Weights of a small class-conditioned image diffusion model: 9.06M parameters, muon at rate 0.0031.
Rows from block 5 of a small class-conditioned image diffusion model, named by matrix and row number. Rows with one number within an expert belong to one neuron, the router's apart. Each number is 50 + 12 x the weight over its row's rms, rounded and kept within 0 to 99. All counts start at 0.
Before each expert's rows are labels from the 100 images, of 14848 (inputs lightly noised), where the router gives the expert most weight on average: "responds to" is what is common among them; "patch colour" is the nearest of a few named colours to the mean colour under the peak. Only what is clearly more common there than usual is listed. The data: rendered scenes of toy objects such as cars, trees, mugs and chairs.
# router: router (model.blocks.5.mlp.router.weight, 32x160, trained with AdamW), inputs 108-159
# up: expert up (model.blocks.5.mlp.up, 32x80x160), inputs 108-159
# down: expert down (model.blocks.5.mlp.down, 32x160x80, transposed), outputs 108-159

# expert 5
responds to: count: three; light from behind the scene
patch colour: grey
router.5:39 52 59 39 53 70 52 56 40 47 50 50 25 53 58 63 42 33 45 64 39 70 44 62 86 71 54 40 14 60 56 60 48 76 71 48 46 63 49 50 63 44 51 33 54 46 55 36 40 45 54 54
up.0:52 52 46 46 48 70 50 33 49 66 61 42 63 55 35 43 35 49 76 59 47 67 53 42 60 44 59 61 55 36 59 47 39 39 71 51 44 50 47 31 51 55 41 42 56 40 49 41 60 48 47 55
down.0:43 63 47 49 32 33 42 52 46 36 65 48 39 37 63 26 18 71 52 57 40 63 33 55 50 51 52 49 46 35 41 48 48 44 52 54 72 28 44 59 51 51 69 46 40 61 52 35 41 50 45 46
up.1:53 31 62 43 28 44 36 53 54 36 67 56 57 43 48 37 67 66 38 51 50 51 39 38 63 49 74 50 63 56 48 42 62 42 78 51 52 53 63 53 49 46 34 54 40 31 43 66 37 59 51 57
down.1:42 58 52 72 87 45 53 64 36 29 56 45 70 39 31 40 50 63 53 84 51 54 59 47 37 33 66 45 57 55 24 50 52 47 69 62 53 47 54 54 52 31 45 51 58 52 46 50 52 49 42 49
up.2:42 46 41 55 47 49 67 41 53 49 49 53 50 49 27 52 48 64 50 26 66 60 25 42 63 39 56 59 62 57 59 59 79 37 51 44 56 71 43 51 41 56 59 65 74 51 59 70 39 48 42 74
down.2:38 32 48 62 54 49 33 52 76 48 36 49 62 43 34 47 63 44 68 65 33 36 51 73 61 60 42 57 45 57 54 73 42 68 41 51 65 60 54 50 49 56 70 80 34 47 75 50 53 51 74 39

# expert 15
responds to: count: one
patch colour: yellow; orange
router.15:55 46 39 33 48 38 46 38 58 37 47 23 71 43 46 40 59 59 61 48 54 43 42 37 22 47 48 62 47 47 51 39 33 47 41 39 32 38 53 36 50 50 36 27 45 54 36 45 56 32 44 69
up.0:51 50 38 51 61 43 20 56 72 38 45 39 30 51 42 51 54 71 72 65 32 63 59 70 46 49 70 49 38 51 68 44 46 51 53 40 47 44 38 38 62 41 44 54 36 55 50 50 61 46 78 47
down.0:51 57 51 57 46 41 43 43 66 47 60 41 48 43 48 56 54 66 66 58 62 38 30 64 69 60 57 50 49 50 52 48 43 56 46 35 57 69 44 43 49 34 58 42 57 46 36 50 61 42 86 49
up.1:46 51 45 47 51 60 57 70 47 47 40 44 56 35 55 46 44 62 46 36 50 44 56 39 50 39 27 52 27 52 62 36 43 46 42 11 53 47 46 59 42 58 35 36 44 44 34 58 51 29 25 26
down.1:46 36 50 37 51 52 53 20 54 52 60 60 72 39 47 51 54 48 60 46 54 42 50 54 45 47 40 53 30 42 51 38 59 54 45 82 48 61 49 35 51 53 54 38 52 43 53 38 44 53 20 38
up.2:35 43 45 50 45 43 56 36 72 56 49 50 45 41 63 51 54 48 48 41 54 51 47 40 48 45 40 77 40 46 48 59 41 52 52 31 51 35 38 97 00 53 46 43 48 47 35 42 57 51 47 53
down.2:43 44 53 52 64 56 46 53 47 34 51 41 39 45 54 49 53 68 51 51 42 49 57 58 31 33 50 64 19 62 51 21 56 43 58 71 44 51 47 01 27 42 49 60 53 41 52 47 34 57 57 41

# expert 19
responds to: count: three; purple object
patch colour: green
router.19:54 43 53 71 46 50 58 48 49 60 55 99 37 54 40 48 51 53 46 60 34 53 40 52 97 55 48 60 47 54 53 51 41 41 51 39 55 72 45 75 59 43 61 53 58 41 43 50 43 60 44 39
up.0:60 46 47 46 39 63 52 54 51 42 66 56 50 48 72 32 49 44 41 69 46 37 57 55 61 45 41 52 45 57 33 71 54 22 72 50 53 55 53 56 50 28 43 52 63 35 26 43 42 39 29 48
down.0:39 24 56 44 49 42 32 33 52 61 39 54 39 44 67 71 57 50 45 55 55 47 52 56 62 56 54 51 57 52 51 34 27 62 40 40 46 60 63 46 56 76 48 69 45 55 40 39 56 37 60 61
up.1:51 31 50 39 58 44 67 38 56 60 45 79 54 57 45 64 61 44 63 50 58 49 63 52 53 63 59 89 42 61 57 44 40 53 52 68 50 31 47 44 57 65 34 34 38 65 46 47 42 54 59 51
down.1:40 43 75 73 63 42 47 45 51 67 81 68 50 40 40 52 53 52 41 46 69 47 39 43 47 60 48 52 33 38 42 67 20 71 54 51 58 53 45 48 80 54 61 36 62 39 60 50 37 48 49 69
up.2:31 52 66 44 30 70 37 42 43 45 26 53 17 48 46 39 51 53 47 45 50 53 59 40 70 64 59 55 47 40 34 34 51 37 52 53 29 42 41 57 46 63 56 63 60 47 62 44 34 54 51 50
down.2:54 56 38 54 59 40 27 27 25 73 65 48 69 65 38 39 67 53 48 51 46 60 59 28 43 25 42 50 55 38 67 56 46 55 62 63 42 64 39 44 48 49 46 50 40 51 67 70 51 44 48 70

# expert 0
responds to: count: one
patch colour: green; cyan
router.0:48 29 30 27 43 43 54 31 44 42 53 00 55 61 43 44 40 49 50 38 70 38 63 54 38 54 51 38 54 50 38 49 57 58 39 37 38 47 59 36 26 55 30 52 51 53 51 46 45 38 33 52
up.0:52 57 46 33 39 63 41 52 57 53 61 50 32 43 55 49 33 51 43 39 61 60 52 36 99 39 47 33 49 61 67 35 48 50 54 44 27 55 38 80 36 42 55 75 53 55 59 64 47 57 71 45
down.0:36 41 40 46 53 42 56 58 59 38 57 40 47 51 57 58 72 47 51 28 35 54 56 51 27 50 48 47 54 49 72 45 58 35 60 35 37 47 29 66 65 34 56 35 44 44 42 43 49 35 46 48
up.1:50 50 57 59 56 54 55 32 63 48 54 40 21 48 36 68 66 40 48 71 33 58 63 54 66 55 32 33 53 51 66 37 39 49 52 61 63 64 35 49 29 44 55 44 53 48 51 41 48 50 58 34
down.1:59 44 45 59 45 72 56 62 59 49 58 88 29 44 59 70 58 36 53 64 79 37 43 45 65 50 49 63 45 37 50 37 48 54 54 41 52 51 61 66 38 47 65 54 41 53 55 66 67 52 50 88
up.2:61 46 44 70 52 46 51 61 50 63 54 56 60 56 49 41 52 36 48 53 33 60 51 33 58 66 54 33 36 61 41 61 54 21 52 29 48 48 54 43 65 45 81 47 54 71 45 44 58 40 44 62
down.2:41 54 57 36 58 48 50 39 55 51 57 41 52 66 47 44 52 45 53 53 34 41 44 73 51 58 53 43 43 35 45 64 40 44 46 70 40 60 59 47 47 52 38 69 56 62 45 45 53 67 39 32

# expert 31
responds to: count: one
patch colour: white
router.31:45 56 45 52 50 33 50 34 50 45 32 40 46 55 56 65 33 52 57 51 69 49 46 48 22 60 47 76 54 45 42 83 35 58 28 52 58 51 35 57 12 47 43 41 49 48 46 52 50 45 47 46
up.0:50 45 52 56 54 65 57 53 49 53 52 57 62 35 53 43 52 70 45 50 55 44 46 46 52 44 38 63 59 30 51 60 48 43 58 32 60 39 52 44 55 49 30 60 44 50 58 62 47 64 38 57
down.0:56 53 50 38 48 58 47 35 44 56 39 53 37 30 42 50 56 54 50 45 50 36 56 48 49 41 34 54 45 66 34 38 52 45 58 88 56 56 47 45 42 46 67 25 58 42 55 46 49 52 33 45
up.1:54 60 48 60 61 69 50 42 40 51 68 28 61 65 52 54 45 50 52 67 53 34 37 42 35 46 42 65 60 30 78 51 70 58 44 51 46 63 54 38 46 48 54 29 56 59 43 53 77 44 49 37
down.1:39 43 58 49 54 76 43 28 44 64 53 60 40 47 45 50 58 51 64 60 40 47 41 47 77 50 43 50 79 42 92 69 51 46 57 62 51 45 44 39 65 56 56 57 48 69 55 65 37 63 57 39
up.2:62 52 55 49 42 26 50 19 46 66 66 49 47 60 52 53 35 64 45 58 45 70 56 49 45 56 53 79 11 62 45 28 53 55 59 53 52 51 47 48 22 48 28 41 46 66 38 41 53 55 42 44
down.2:55 35 61 55 42 26 49 73 50 67 36 29 68 59 68 47 66 48 50 56 56 56 41 55 36 54 53 47 22 49 43 14 48 58 36 48 58 62 43 39 26 46 69 60 50 58 49 64 39 48 44 49

# expert 29
responds to: count: three; black object
patch colour: grey
router.29:59 44 48 68 46 34 60 71 62 59 33 49 59 51 45 29 58 76 44 66 44 37 44 63 91 37 62 64 80 44 54 61 65 37 34 50 50 59 55 56 56 41 67 72 43 45 47 57 52 50 52 52
up.0:72 46 61 67 49 38 44 32 37 68 60 48 54 51 64 36 71 51 70 45 39 51 46 89 64 46 42 68 49 55 31 40 47 58 61 37 55 57 61 45 49 70 65 47 50 48 43 34 59 36 46 60
down.0:42 66 47 68 59 72 54 38 53 55 51 50 57 44 40 77 45 44 36 57 24 32 31 53 48 71 82 51 49 42 71 59 73 40 46 52 49 63 68 51 45 48 37 60 55 33 51 34 65 49 70 72
up.1:55 68 53 54 41 58 28 70 29 36 63 50 42 56 66 48 39 50 37 71 40 55 60 68 65 55 57 66 44 55 26 50 64 40 55 41 52 64 34 48 52 50 59 50 56 30 68 55 54 60 68 63
down.1:53 43 48 31 33 53 30 49 30 46 60 47 63 43 30 82 54 44 51 43 39 64 47 91 48 34 33 54 52 51 53 64 66 55 41 55 42 57 50 50 52 49 47 77 66 26 40 33 57 53 45 37
up.2:34 41 66 55 33 54 14 48 43 34 52 49 42 63 41 49 12 54 48 51 36 59 40 72 58 55 42 59 48 41 58 44 56 30 09 72 50 54 78 47 49 52 55 75 65 55 37 51 49 32 51 47
down.2:57 47 28 64 46 21 67 42 54 59 50 52 48 63 54 51 29 26 47 43 43 63 53 38 55 34 59 50 28 61 57 67 44 43 89 56 42 57 35 47 47 38 25 70 49 55 46 56 61 32 44 51

# expert 23
responds to: count: one
patch colour: black
router.23:59 56 39 51 53 69 36 41 42 47 55 49 68 45 54 40 49 44 56 29 53 54 57 44 28 40 39 35 65 52 37 24 36 42 35 74 34 43 62 29 29 59 40 52 52 58 63 53 50 48 75 39
up.0:45 39 48 37 30 44 44 54 54 39 47 57 59 19 41 42 52 46 61 63 34 57 48 43 25 44 48 54 62 37 46 57 65 54 33 44 37 38 46 23 76 43 32 51 45 36 49 24 51 40 66 43
down.0:46 55 38 71 52 31 54 48 54 49 44 68 42 27 53 39 30 42 70 62 74 29 63 53 76 43 38 51 50 60 41 45 38 59 19 43 48 64 41 27 45 43 58 58 53 38 50 73 47 51 74 56
up.1:47 35 47 58 67 67 50 47 41 47 31 82 67 46 35 51 60 69 47 54 70 30 45 41 45 64 49 45 67 40 69 15 43 46 56 74 55 58 45 36 28 50 62 48 49 65 40 61 43 45 54 58
down.1:44 49 48 45 56 44 39 45 35 57 57 28 50 46 48 56 52 27 54 50 49 44 41 52 52 52 57 45 66 35 61 86 45 46 48 35 61 59 43 75 54 53 43 32 55 43 49 47 42 42 70 44
up.2:49 58 65 40 63 49 55 47 50 60 54 59 32 54 34 74 26 68 44 55 44 50 65 56 40 54 57 42 44 43 38 41 57 39 46 70 44 57 58 60 69 43 21 55 28 36 68 44 39 60 32 45
down.2:45 40 62 57 48 54 54 55 44 56 71 34 41 48 54 71 68 60 32 56 59 61 41 43 56 59 62 47 50 43 37 48 62 42 52 21 54 48 59 45 60 47 72 51 71 39 25 69 48 48 36 52

# expert 27
responds to: count: one
patch colour: black
router.27:51 62 41 43 50 71 49 33 64 40 50 51 78 61 51 33 49 52 62 37 77 51 57 52 23 54 40 34 45 51 28 21 51 43 57 70 35 36 67 45 66 54 44 41 53 70 46 61 59 42 31 50
up.0:47 26 45 67 51 28 54 47 50 36 40 44 39 65 32 54 60 37 57 44 52 38 25 64 51 42 44 53 45 30 59 56 58 53 56 33 51 35 41 60 34 66 59 46 37 31 49 38 47 36 59 40
down.0:53 67 37 36 49 26 52 55 49 40 37 60 50 58 54 43 46 41 44 50 42 53 68 64 50 46 54 44 48 23 55 53 60 51 56 65 53 59 40 45 42 62 43 45 65 29 48 58 40 53 60 65
up.1:35 48 49 46 50 45 60 45 59 25 32 50 35 51 59 60 54 38 45 22 54 41 43 58 61 49 32 48 58 28 58 72 46 51 40 49 30 47 43 65 60 45 52 42 72 47 44 43 33 58 75 52
down.1:56 39 45 47 56 47 55 70 54 22 44 47 56 58 49 53 49 36 50 25 43 43 57 55 51 42 40 46 60 42 73 75 35 55 38 46 43 47 44 46 40 49 33 48 52 42 55 56 53 38 67 62
up.2:67 44 33 40 28 42 62 47 45 39 41 51 53 38 58 41 61 42 36 36 62 56 49 56 45 50 57 66 49 62 50 34 69 48 60 57 49 42 47 52 52 48 68 60 56 48 32 56 52 58 44 59
down.2:61 56 43 43 52 37 60 56 42 39 32 48 60 52 53 27 32 44 35 34 36 56 42 59 54 42 50 47 54 59 63 40 66 54 67 42 55 57 50 57 47 52 40 36 38 49 64 52 34 47 42 38

# expert 7
responds to: count: one; its colour: black
patch colour: black
router.7:49 36 43 57 60 38 71 40 69 27 57 49 58 73 56 31 51 49 45 67 47 54 71 70 32 46 39 17 51 60 43 37 45 56 39 53 38 65 62 33 95 53 52 20 57 69 59 53 67 37 46 54
up.0:51 43 38 71 36 43 55 47 45 68 58 61 52 55 33 63 56 64 38 53 44 38 37 51 56 51 63 39 47 44 47 44 33 40 51 28 36 69 45 98 09 53 59 53 36 41 52 35 61 58 45 53
down.0:49 50 36 39 58 48 53 57 32 50 41 10 73 58 56 64 51 57 35 48 51 63 60 46 00 51 68 44 35 41 49 40 40 43 51 58 30 43 56 49 75 45 52 44 65 50 47 68 51 44 46 55
up.1:52 21 52 45 38 49 78 50 54 39 38 49 39 53 47 68 82 32 42 57 72 60 51 35 45 50 26 36 49 57 53 60 33 49 50 45 61 62 26 52 53 44 55 56 54 35 26 56 46 51 56 24
down.1:51 78 50 59 63 50 81 53 51 35 35 39 39 52 50 69 22 29 36 57 32 41 47 38 68 47 25 55 44 55 52 58 33 49 50 54 66 40 31 54 52 48 44 54 46 31 78 43 49 52 54 72
up.2:42 49 55 52 57 86 39 48 47 41 62 54 55 57 47 87 57 62 63 55 43 67 64 33 55 39 62 41 50 48 62 39 34 08 50 48 56 54 49 58 55 57 52 45 55 54 91 49 49 56 45 57
down.2:41 48 51 54 49 82 31 56 46 35 51 57 52 53 47 81 47 56 63 49 54 24 37 30 40 38 66 50 46 47 57 38 36 10 49 54 53 56 42 54 45 47 49 47 47 58 00 50 43 41 39 37

# expert 8
responds to: count: one
patch colour: pink; white
router.8:45 47 37 34 52 47 54 47 42 39 40 60 58 56 44 39 46 36 59 38 57 39 47 46 24 49 50 43 61 54 39 32 36 42 34 54 39 33 55 74 00 59 29 52 39 50 50 46 49 34 41 58
up.0:51 33 23 59 44 41 57 44 33 55 46 37 56 47 49 60 56 77 60 48 48 38 48 39 43 47 57 72 26 46 64 51 47 48 38 37 75 43 67 44 49 45 58 52 48 54 41 57 62 42 41 41
down.0:59 55 36 21 56 60 52 54 48 58 43 39 72 47 50 48 40 60 62 61 49 55 44 33 53 48 49 53 29 26 44 73 51 51 47 55 78 59 59 46 34 45 41 53 35 64 61 46 53 48 44 34
up.1:55 55 40 51 71 55 43 57 53 62 64 45 40 45 60 62 61 75 61 77 23 58 52 51 11 44 53 65 51 54 54 42 45 33 55 40 59 35 56 43 27 50 58 26 40 23 48 41 46 63 59 47
down.1:52 45 48 72 53 50 40 37 49 62 56 65 69 54 54 58 40 69 71 73 63 54 49 49 36 49 61 48 71 60 24 58 39 47 57 48 50 61 49 94 74 48 47 55 60 43 40 50 20 63 57 49
up.2:54 50 41 46 64 41 37 41 55 41 63 44 34 46 47 56 51 48 52 44 53 61 44 48 26 66 49 47 11 53 48 43 47 59 54 58 52 48 55 39 40 47 48 32 46 39 45 25 39 39 38 51
down.2:76 53 34 52 53 47 27 54 57 47 46 67 65 52 43 43 36 54 57 45 53 66 45 53 37 31 44 46 10 45 46 64 52 35 43 61 51 57 52 72 43 42 49 51 53 35 62 63 65 40 30 46

# expert 25
responds to: count: three; teal object; blue object; its colour: teal
patch colour: brown
router.25:54 50 55 69 51 47 65 61 53 52 56 53 49 35 54 44 63 57 58 56 40 47 59 63 99 52 54 28 49 50 43 55 70 52 51 47 47 51 59 53 41 47 54 56 46 47 50 53 55 53 47 52
up.0:64 33 45 50 32 37 61 38 70 42 60 61 56 64 67 53 61 43 49 56 58 37 58 27 55 40 45 70 50 63 47 50 30 43 51 49 38 59 55 59 53 59 72 67 44 66 54 43 41 59 49 55
down.0:48 49 57 55 38 35 53 38 31 70 48 52 44 44 38 19 42 54 27 29 56 46 87 45 74 56 45 59 55 42 31 50 54 63 41 56 63 55 52 44 53 54 57 44 59 42 50 44 33 57 39 52
up.1:68 69 50 43 41 41 35 58 43 42 70 54 45 55 23 53 53 55 26 60 50 45 47 65 72 58 31 59 57 43 48 51 54 33 51 51 47 59 59 44 70 38 73 62 51 29 45 57 52 66 53 62
down.1:37 58 48 55 51 61 43 47 41 50 49 35 52 48 47 74 41 54 56 44 43 47 52 36 64 58 21 53 51 32 81 53 49 65 46 64 47 72 42 56 68 47 33 55 63 65 50 34 39 52 66 14
up.2:43 43 76 63 47 62 49 53 34 54 62 54 27 40 56 49 51 59 48 61 56 58 47 35 66 41 49 62 47 55 33 61 49 50 46 17 61 73 33 57 45 53 40 45 62 77 56 55 53 39 64 62
down.2:55 39 48 66 35 36 59 59 71 46 41 44 79 55 51 74 53 49 50 57 76 68 53 63 61 42 30 56 56 68 49 57 60 41 61 38 46 63 30 55 27 25 41 63 43 19 15 64 49 38 39 49

# expert 21
responds to: count: one
patch colour: black
router.21:57 40 36 41 58 41 46 46 53 35 49 99 51 58 47 38 61 55 66 42 77 63 41 48 27 44 39 47 51 45 44 46 46 50 50 70 34 33 69 53 55 57 35 49 46 60 57 62 53 39 49 51
up.0:65 38 49 35 63 47 42 48 84 33 45 41 63 61 51 49 43 23 60 51 47 46 70 68 40 55 62 46 58 47 47 52 39 49 42 46 44 15 34 46 51 41 65 66 45 51 32 51 59 68 92 51
down.0:54 65 48 59 56 39 56 51 83 40 50 49 59 63 52 40 50 30 63 56 46 35 23 59 55 60 63 39 58 44 51 57 33 42 45 45 56 83 40 41 60 37 27 37 71 40 65 51 46 38 98 63
up.1:66 30 74 51 45 51 51 43 34 63 61 34 68 49 29 50 39 53 59 69 52 64 60 51 48 56 58 56 63 59 57 27 51 53 57 69 53 47 60 70 19 46 54 48 60 48 60 40 58 52 45 53
down.1:55 51 60 48 50 46 53 51 21 58 64 32 30 53 58 56 50 45 46 57 47 51 39 45 48 62 56 37 50 40 41 45 40 48 36 39 44 38 58 34 46 50 58 57 51 43 46 65 31 46 55 66
up.2:40 61 58 48 35 46 65 75 45 62 42 65 62 37 67 65 32 28 53 60 31 47 41 65 22 53 55 51 51 47 52 62 47 67 30 38 49 62 55 43 47 30 57 23 52 49 58 43 61 35 27 61
down.2:37 43 51 52 60 37 66 32 42 58 48 58 64 30 31 56 61 48 66 54 55 43 52 51 55 44 56 48 63 40 39 69 47 61 28 54 36 54 51 56 47 48 40 74 46 61 55 52 73 64 28 35

# expert 13
responds to: light from behind the scene; count: three; black object; its colour: black
patch colour: black
router.13:58 48 49 43 43 56 52 53 30 45 60 54 37 52 51 44 48 66 40 61 55 62 48 57 47 41 56 52 50 65 69 69 41 49 50 45 40 50 52 00 99 49 45 42 51 48 62 40 56 48 48 42
up.0:76 55 61 72 44 36 40 48 47 45 75 47 38 47 48 44 48 47 39 41 47 38 65 40 71 34 40 48 58 40 35 31 72 32 54 50 50 48 48 59 33 41 52 59 55 49 53 44 48 63 28 31
down.0:46 36 54 53 35 61 59 50 57 57 62 32 46 40 40 49 45 47 62 60 42 52 44 40 73 58 41 56 47 65 46 49 47 50 45 43 43 43 46 64 72 42 46 51 44 51 41 50 60 47 60 63
up.1:56 54 68 76 50 52 49 57 64 69 65 26 52 58 51 73 56 54 64 51 40 48 43 36 52 34 42 42 49 53 65 56 56 48 58 54 44 62 67 47 60 50 52 51 63 46 49 52 69 54 45 54
down.1:60 45 40 59 57 49 34 57 55 52 54 56 46 61 33 56 34 49 51 52 53 40 52 37 53 40 47 49 38 50 44 48 47 60 72 42 55 49 50 42 43 57 46 50 33 52 55 61 28 50 36 22
up.2:55 54 42 62 41 32 75 38 48 26 59 48 60 47 38 16 47 34 45 65 48 45 63 69 55 50 43 44 46 49 55 59 76 47 44 39 63 70 46 73 64 41 57 63 53 35 43 42 51 57 39 40
down.2:53 39 63 37 68 38 73 60 37 36 55 51 32 42 47 31 51 45 47 45 55 65 45 74 49 66 35 44 54 51 54 37 83 45 56 60 53 59 37 34 94 54 48 53 58 44 52 40 37 34 41 55

# expert 18
responds to: light from behind the scene
patch colour: black
router.18:38 53 38 39 55 49 53 55 57 41 57 43 62 51 55 41 50 57 44 40 64 49 56 54 41 44 29 29 55 56 54 60 48 47 55 61 35 40 45 29 86 45 34 57 57 50 50 39 69 51 42 62
up.0:44 43 49 58 63 77 46 41 50 48 44 55 58 32 29 57 46 64 48 59 41 28 43 52 58 57 64 56 36 20 43 39 68 48 52 42 60 58 54 64 42 36 53 57 35 48 48 56 50 47 50 46
down.0:62 40 61 35 60 80 41 38 52 58 53 47 43 35 57 58 57 57 51 52 33 35 48 53 47 60 72 67 27 47 35 39 63 43 61 58 58 70 66 25 70 56 33 38 56 54 40 44 92 32 47 30
up.1:45 47 51 65 52 53 54 48 58 56 69 49 66 54 46 47 52 53 49 39 57 48 46 40 21 50 50 47 54 49 32 26 39 45 69 76 46 39 45 70 06 57 39 40 55 66 58 54 70 52 51 40
down.1:50 50 50 48 52 56 53 41 54 58 36 44 66 45 57 51 44 55 44 55 54 50 60 55 25 55 55 39 32 59 45 46 56 54 56 54 55 48 50 37 99 54 46 39 48 43 54 44 21 50 49 65
up.2:48 38 43 47 56 71 57 46 58 30 41 53 40 54 58 32 36 52 42 29 54 53 53 42 61 48 39 29 46 32 37 48 52 62 63 64 55 46 44 82 29 54 25 42 48 30 39 55 54 50 44 51
down.2:47 49 50 57 63 41 54 41 54 45 47 68 32 46 42 47 49 52 53 53 45 51 47 55 52 50 43 45 36 46 99 56 49 54 51 48 57 50 50 74 42 50 48 47 41 46 65 41 64 50 55 27

# expert 9
responds to: count: one
patch colour: red
router.9:41 48 63 63 59 44 65 52 57 48 57 48 63 72 42 35 66 54 63 48 46 50 57 58 15 40 45 56 73 65 55 56 51 41 42 47 53 55 66 25 12 49 43 51 59 64 57 47 60 42 44 67
up.0:54 38 57 66 36 18 67 40 54 51 60 45 39 59 44 52 78 37 48 35 70 52 44 47 41 30 16 58 65 65 68 52 56 55 67 51 50 74 46 50 41 65 49 26 59 48 57 42 55 69 39 56
down.0:48 63 53 48 71 12 66 55 45 40 54 61 30 61 59 65 22 31 42 41 39 48 49 55 34 26 21 49 57 68 45 53 63 68 53 45 53 24 51 36 41 64 45 79 45 50 39 46 50 35 55 39
up.1:55 47 51 28 46 52 47 42 48 59 77 40 42 50 55 51 39 48 36 37 62 51 49 39 52 43 46 48 69 51 47 47 38 56 60 46 43 35 42 57 99 52 27 42 52 39 37 50 67 55 46 56
down.1:50 48 49 55 45 62 44 43 46 61 46 41 55 63 58 46 53 52 51 41 50 49 42 52 54 43 41 52 70 54 41 53 51 53 49 51 52 44 66 05 99 58 51 51 40 50 60 54 40 55 56 48
up.2:61 44 22 53 47 61 52 32 42 52 54 48 61 64 31 57 53 41 44 55 46 43 48 57 62 66 58 56 60 51 56 61 39 41 38 52 62 54 56 68 23 49 58 51 52 42 41 30 49 79 32 41
down.2:46 41 29 58 47 68 37 63 34 52 55 38 62 61 67 55 51 39 52 46 55 43 52 43 57 62 56 39 46 43 53 54 34 47 36 50 60 54 55 40 61 45 34 56 40 40 57 67 44 21 38 67

# expert 1
responds to: count: one
patch colour: pink
router.1:46 58 30 42 50 52 52 33 73 52 39 41 65 54 63 40 55 45 62 41 59 36 40 55 45 46 34 56 63 42 37 38 49 46 26 57 43 42 47 86 44 40 38 43 50 63 40 46 55 48 47 76
up.0:50 53 72 69 53 55 48 44 49 62 48 43 68 48 47 41 41 48 62 78 52 69 47 53 68 63 41 59 46 54 67 33 50 61 60 42 42 57 58 52 47 33 59 64 43 45 65 28 62 41 57 60
down.0:68 48 55 49 46 39 50 49 57 51 29 43 46 42 56 47 58 39 64 59 36 46 51 32 37 47 33 45 44 32 77 48 41 62 49 57 34 47 65 58 67 52 45 22 49 39 49 72 40 69 60 38
up.1:50 39 43 55 43 58 59 48 53 30 57 26 53 47 44 42 30 53 24 59 52 42 41 25 43 53 46 69 72 32 69 59 57 45 38 55 61 31 46 50 57 38 36 50 50 65 40 60 71 60 42 34
down.1:61 51 28 54 62 41 68 66 56 40 33 56 39 74 37 42 39 63 24 45 62 42 47 42 32 24 42 47 37 23 56 61 20 45 44 52 61 57 43 61 72 43 38 50 64 59 46 57 43 49 32 55
up.2:53 48 51 44 48 35 38 35 48 44 64 54 59 66 59 68 44 36 40 30 53 58 43 54 89 37 38 12 33 45 37 39 51 51 58 40 50 61 44 16 35 48 47 74 64 58 52 50 41 54 45 62
down.2:52 61 33 57 47 28 36 65 37 82 56 44 54 71 33 47 66 60 62 48 39 49 49 38 31 57 62 47 46 61 40 51 43 61 63 37 63 65 58 54 54 42 49 50 58 56 54 49 62 58 35 57